config.yaml
encoder_bias: "qkv"
encoder_num_experts: 64
encoder_expert_mlp_ratio: 1
encoder_patch_size: [4, 4]
encoder_conv_stem: false
decoder_norm: "groupnorm"
decoder_activation: "silu"
warmup_steps: 180
weight_decay: 0.2
Rows from block 0 of the decoder of a small image denoising autoencoder, named by matrix and row number. Rows with one number belong to one channel. Each number is 500 + 25 x the weight over its row's rms, rounded and kept within 0 to 999. All counts start at 0. Numbers have three digits each.
Before each channel's rows are labels from the 100 images, of 14976, where the channel reaches its highest value: "strongest on" is what is common among them. Only what is clearly more common there than usual is listed. The data: fractals drawn by 1,000 iterated function systems, in grey.
# convs0: first 3x3 conv (decoder.mid.0.convs.0.weight, 128x128x3x3, each kernel summed), inputs 0-127
# convs1: second 3x3 conv (decoder.mid.0.convs.1.weight, 128x128x3x3, transposed, each kernel summed), outputs 0-127

strongest on: dense
convs0.12:508445497495498503468563474477469514512527480523503519497499493480466496498451521504479500442478498518508509507523494517541512525483519524523494522475498498521572498502474466509457516518502498553478520516503511511509479549487516525462537496540501515522495506539512527501534521525513521486574501529450465510472504478511488533515487480499486472523515479507438489485479490514516492501544
convs1.12:530480476528505488531475504524462524518493469537455522538556483488516472509523485557487514486531506502524514485473445476564499476508522498506516534500478470502514472508493506502511466520521555522478464476490502507560492492460479498489533509499474531491483516491513513496458473475512508463520459493445520487481524464521531505490459498493514466516482532489525512492467530467475510504492

strongest on: dark on light
convs0.75:530495491467484482514516518503496495473503480535521516520498486540463516488539482535493545498521493504499515516456481500512511508512471517557510546509520507509473524496513502507507530502508511492519514471501514518485504520506457533488439508560539530461465507464526565520485531533487506502435475516547478525536494490492532535496490507505490467509529485519539508469525458534485531522478
convs1.75:520553537493484536516503530501531495478512504502532522472487499514506540474550475473558486510505526480541485516483560505510448491492544452507472532464496532473494491513490523516502529502515468495473499476512540489477481482494493494524542474488516497476509522493511521517489521504492463549531495511456514455513466523501474476459534466504455499485513494566488487501520504511515518470497

strongest on: dark on light
convs0.107:488508501475527498515511521513490501507497466533483533518512521512507506487516532476461462497517532485517477507475476469512497513480527502521481468501500506507481482470539517443525485498484516479542536482438478491507533514534448527578502491485510496490517438489517548477507531486509518481546507505503530490548527443513557519518484504496549478475517490484492488530514529477471506500507
convs1.107:504449479447465486459498484516553546495523443492469500518523476466524559497482510464525518483482492447492469466493518531461534547474497476505543468482501512464530480493483485522486501477507484497480500500486477493501504508507539509546523494477534532503503505487485485506514537490504506512495485508517497463499486536498472487482456482533470489520534462500476521498509483493473528512562

strongest on: dense
convs0.86:506477502533466493478512468474482483514507496507536516474503492485512483490471467495464509513492508497505463507487491511490504481512442506463506421492477493486477538516509470508486525505508449452479483489493485482503516503491482505456494495456479425522511469511507478482510459508492539495467503521422477492483482520511410495499493484491491501544462525487466506504457488498501485509508
convs1.86:536471475468495492456468524456469514501483480493523529540512509494512505486478477461476476528494485522533443484447493521507504495491482538593469469460516475500544526528499470481488519486438491509516461515534528511518517522476473547463485495479504488486484470525514516482505461520512517486487491508496501510490510483478499511477534486499551524518482524511531492495513520511477529483485

strongest on: dark on light
convs0.68:527444499499556483497488512517493466537460501512490521510514511515507539504467493482496489512510496555460500530483555493534455489514511514481511502481454491542539533484542536466539522508507489493517544485532454510508556499517499501509537484448545539525487482500518523482491521518504505497447507480520491484495525511534509494481530470512504470524492511509448483501538519528518503505501
convs1.68:488503503490493455491470484500499478488456502486458515505548510521544452527519498512469534555534489523457482492482464482503464513482514546493516510498498548498551465524496462472483513499530532467474488539480503507532545519508471492521500484495497521502496514483520454506491430494531516489508521475489519486489490502497536485450526496483475559495506499477502486465527526506520493519546

strongest on: dark on light
convs0.20:502453510493507503471461448480519509500491463496493506500486490502526496504556490480509516565527498517512464510523499543515520510505471523511516593516481518491560496481527476494521466512485456517483503487501465502486492510467511479497483525429441476479524509483535512498488534515469537512476510497501490528488504513489537519533495486483481511522491485541468455515468480500514491493518
convs1.20:543492533521494477524528491493492492492470499497474484490487475464539530564499518549483525483489491497553498512446487489517470522491512497516538473543490491519492476499488494496511504526479489480538445499484523500475538421452519453500499481476533526485488458489459503521524459515463503503462501525455499521517456502503496509494526466493538512505520513510470503520470504482503470514493

strongest on: dense
convs0.34:500483504523459497483488492484479484499496485496475503465514502500460499506470474489462514487491479485498455509482472469508504485512447501492507460497490469521475518502510420510511499507509439474515466487474489504511500507492463473435495509470472451476503489511515474508520476518514480494424516525479472485490477490502405521502494507507519490501492478478466505496439456488462505502491
convs1.34:517451473508517524477503488521483551530497504481512507494501502506486467497469526460482484478475440515499466490455468491526537505500478528527482460483510459491479506489518514471512543478471504530548468496526460492483549498472459531480505522477497496504490456507481532499481456492514508479446527512521488521513505495531479517520513512531560514526477499452539512529488508541482516506474

strongest on: dense
convs0.32:514462512499433506477489489513479509477476519496462505438505511502483496511510527505484471541479498497486488495503480495477477488503529461457492497512417491485455500499475463510496513510497500496526485441502464517510477487506507448485535492439448449511521456501472481473491497506497474486449492512484502475494493469483477517493512499494474503500482486491419500505523524455496497513506
convs1.32:502465467538488496494430535507452531500474474503471505500522511507450491484520516508454513541495502519516488484474485534504513508499474501530479458484512489530500462526517480473487512458478538541524469511502539510513497514513452492494499488492474501488499429501480530499497439504485524483446559491495520516495521456510500516522527528492516491500486498470466497500468562500527492497501

strongest on: dark on light
convs0.19:494457517501472499487503469513479475513489497485490484523491513468502541472591513539474484526535493497496499505499502505496497500522550531535520584537476539487553496472496492545507497535494450494532501479492476503479488489484534459514498497458449467484498482501477464504488511524487529520544488484479539512464480462506500473478519492492486497503501487477465466473495497488494488475511
convs1.19:539480497536482504517492477522518526570453510495512498450500501490488492509536539533528497487530514476516518473512497507505535505486506518487544482502448536476483529482493496498546491479511477484468499503538528523504503508472498513498558542480473508496508484517492522555487460492504554485505506519546486532505481498479470508503453490522486482524520493481420526528497475454521515513493

strongest on: dark on light
convs0.108:512475489509532494459556507452530530499481497510457508499491477460465496487542495493503475537485516516478512480490491492531515497478523518533468533461500442514524513489511513485518498501507531493548513449459502499496503511538471511523518438506519482512474472469479541521494485501492502461489514472435473511495502491485573528481521528494502482528517500505530524487516473498501483517557
convs1.108:510485521513458534486509550527474519482517473517495484472536482496504542472505499490504525520537532502499499512476543524490508505526506490474458465475473475510510495524476457489496465496503486521502495491466520525502532539486479534496491559475516495479504491519530532493548467452472489495520538478513473462502474470526473484488536509483483506506527509516455580510465474515489509464545

strongest on: dark on light
convs0.70:478528485500528497431543513473531459473493512497511513489467528545533494494488538527476505488506513491541506491497472474518487530495512551549544545502491525460484491501506507497520513500478502501515511483515468486485521498486509522510485524489506577478483483496511531498498583509478520515507492502511485510492519459466497523502502485458577502496527486459524488501491528502512494525453
convs1.70:494523472524480454502460534518456523464503532530483466446533503521512548484505455515508494508534521490564482484476503509521505508540514456516538455500508489486496507500500470535509499526473490516479516468472516519519514527491468482539517492491512514513519515510508503522514472518500486505493508530467536494490507460528439473497521488532534488510555483539481459542474512514475493474473

strongest on: dark on light
convs0.74:530543488503544503489543503515500543506488494496527498472497498540506486506526467494551521539492513493516508536494470534493483518492559494502486502500507511455441519519475522484494456507492474477519484488508505471499512484518504500472493469548481542511496498497506446500483518533514512510499491506515545478478451516468556468464466500528490473533525531488519492495465497507576503506542
convs1.74:531510549484494546466496515512481516504511504474503558460477490482489534525521525493483469501502488518528493540496497516501531491521505515475516505561467502504468550497466485523504477491528484487481443504504533484454526468495515505483466530476512489485488513509506494512531536492501468531487478502538474501502462471469452500480546521518537492511564561472469538504495504500510511493535

strongest on: dense
convs0.76:509425510503455509492464484503426487500509513504460500454513489488502514485461497500474492484472504480486501502502492471509483500509442482471475497489456471503507481509487466499502496486513486461524494442487498502494471518472446470482490511471471451471530470497501460517519477498490464515495512517473469491493470465502465496492528494517511506493508467443448491497476436482454507497506
convs1.76:495413526483487510495486526502479519460501502522506510469508507478489481529475522511441498486463471513492494497494422503532504495524527526530530442501479455500483459507483494477514500514486524497535495514485511513505502538480454509475509501511507478519502455501503520510548453515489507482424520502501501550527496495532504514499553489503518511478500505449520517457495488501521495487491

strongest on: dense
convs0.53:493457496511504504489532478456514481500469496504490483476495494508461495507524457495434504483483487505488421510480511486474476490513503481517487469495459483492463523505487495519500465490487449452469489511484517493490504490496493514482507484436507460534508442497501474450492479469486516485482484506452474494453522522493425488499493491522494475508454504474503506509505521458458482502536
convs1.53:491447543478498503461470505500465518483502473510509508513499477541477484497535512511498441508517458465542533530455500491527529482474443465508479521498499479510521503476477467454508483497507474550531502518505508515463508511518500542518560504500482542514518502486498495470468494497464489492504542509495517487455522528468525457514481482480490503547487472459496526515472527506532527492497

strongest on: dense
convs0.88:505457489512513525469483503453521481496506485517509486461510505505448495510479479494459508491489507518497411515490536481494507486508473482473484466495530470542449500512525484511471459501497441459460488513511526503507508505485446529461490508462534483501517489506516480493506439505501509492502497512481453509487486523518424471500502502525522488507479480447493511512477514465485469505506
convs1.88:502470517489501505501529517464522532515493491514530522484511477524499501486524474476446510464507491490494474472475524457503518463497502504570549482443526462504485500499505470523514466468482482495510489565502556516485505499478502499461485508479538544500504466484478507468498473514489528483533525478566516523461508464500525487493503476531522480518478526475505538500499551461504514500512

strongest on: dark on light
convs0.85:526521481526526491459527452500525491513511532538506473511514501479486490558470501464463492461506494518515491509523493508474519516522471502469537483507485501492483497488455463499491485494524451496459527461530495484470520515502484513488496499560473498503509550518522521496488521469482447494549521497542469482500446541502487496498493512480473490530515486549567501508495451503514478531503
convs1.85:501477530541509508479515547466461496459508530525516477496479505498496484520510540521497493499506513459517510541480506475496476521496516504490515494545507453525504436474498497515504454579485540527530525469490503475492514523502518497455481492535485491509492490487474508432466515524453484514483494509489490533514518511504525487515485488464527516495511493463551510493469522512543482455462

strongest on: dark on light
convs0.83:503496514506556479528540488527536471459476499485533542438499487475523520502483525478551475494553498493504539486488519474511501512510506542489526522496481468512560492484531516512472496502481493500532492483438498489504518498516484518501486479544507512520483522490544524525505475447475492492516487506498562497512497548520505514507493486498517482530485514496540496468549474539511447507491
convs1.83:480458523477510532476473486559529500507456499499538492494417551525486518494485498499496464499507493483482520489478502487451499519528457462474492501522464495515463515512475487527502462490508460490483520444518506507487535483482494515509479491530511506497451481480529500467492488480428481539490493486512486499525467498470477480472505511504505471506521449511517532499476485489484467474538

strongest on: dark on light
convs0.87:496551498503539454504519500556532437480457501511471536502482505485542483489527491531516514516529507489544514451502534568499479564490489531520510490512485549476545514490453471512538513468471526466493518470506494492482498469531478503514494528488460535503497490494485520485479557497488522499529495486509525515526507486482503481544487504502497505483502480493523508492518523500535520479512
convs1.87:514493532487493502460509506538488465517513523488499519455470493465498557513491495496468496502523482510496454521526546531521525487528454511505556484553476485529488517499464451534509504516521482519524482495522549517493536481516467444490472495482491485498514457529505502503512486497526464528491505528529506512519468501502469479497532521556501490511550480489515577500514482508503507487518

strongest on: dense
convs0.73:510435505502474504475504479469456486505514485513500505441512505467469497495457477491478497501512480497517437520476464511507521482513432499483490459511504498489472489518476461496503498522510457480458471470500492527528502508502461470455492516478465486497511476511502450479506423500510496508471501515502448502480453515494423487487486509515506508502500508499461503488469466476484488502492
convs1.73:533504503494510517499442474501487492523512508495498524496523508484507501524481510507542481520516537530509505496489525523513527507504456497482491473483523517483540530518481474483469530497466509492486494519533496535484557503507458527535515481488541519452538519541515535548492447541496536495484514492488498477500518457485399524505503512521518513522515516488476475518484506527497496484439

strongest on: dark on light
convs0.95:483531496475519492523530497512497505517507472516463517527510486494519489510588482499493489576483539493489510492492510562476501512505488423456463506526520483482502499506490492471497477478466514461557488511520541483464503470489525472490518526475472518502484487479530469504461467535474492496518510479504434481469503488528488475501518502513512517527502501521542503502477506499519534482508
convs1.95:506506516483494468521531526464477509507497540507458522472486439465503482523481530519486517542483520490471470500531513534497492511505483526505480461501482483540498516500469492479501496477470507501504493502483529520463494432477475480427479498500483488526498457565497482551522482502552494508446510494486455537471481509526481527514511487497515507516531491496498546494490478530456496482495

strongest on: dense
convs0.3:498533491503447511480487502473496497524507499487511478476496500488495490502518492484420513509471496490509472514507539496488482454526477552484490494489457517501483494524449432524480488500514503479503507528496466478481477505460495481444490490483496469481501494508459533467487459527497480486471514463456500498491440445476498513482499509503503495470511492501454499503558493443466465489510
convs1.3:533491511504454528487470494545438513503516516535529484515499516458499500518517507535518496507493506505518491524457492494475538522506477508540527470519517523465537461548498428458488508522531520514523522486515476490518511534501513503501529523517508510483508489511505523476493449486491526512443526525488497483524523484485446496526513521478523542541539487449495510510482505461533485502474

strongest on: dark on light
convs0.118:494510511516475491466513487513464506492500503492525510491490477477492515484497534469527505526491432502527509498514519441522506519495440535547469486502533479519442519505547528525523511509487558514463506467513522522503514517519499544564513540464546522483491450490457504492513498487483513469522492492514458515491555536483506464475477493503499508499517501503504519500536509514519536504480
convs1.118:510540469488496474509473570484522529459514472513516457468563485498512556501483490489507536481511537521491504487544543508490481479473499538508459495469516460493497442533502570505476509501480521527474484467490488510498456482461462509504527495512501503489498520498467492502528503480524504466517513477489500471439500523489527503481522511493475515483480500528531477497519507521500475460495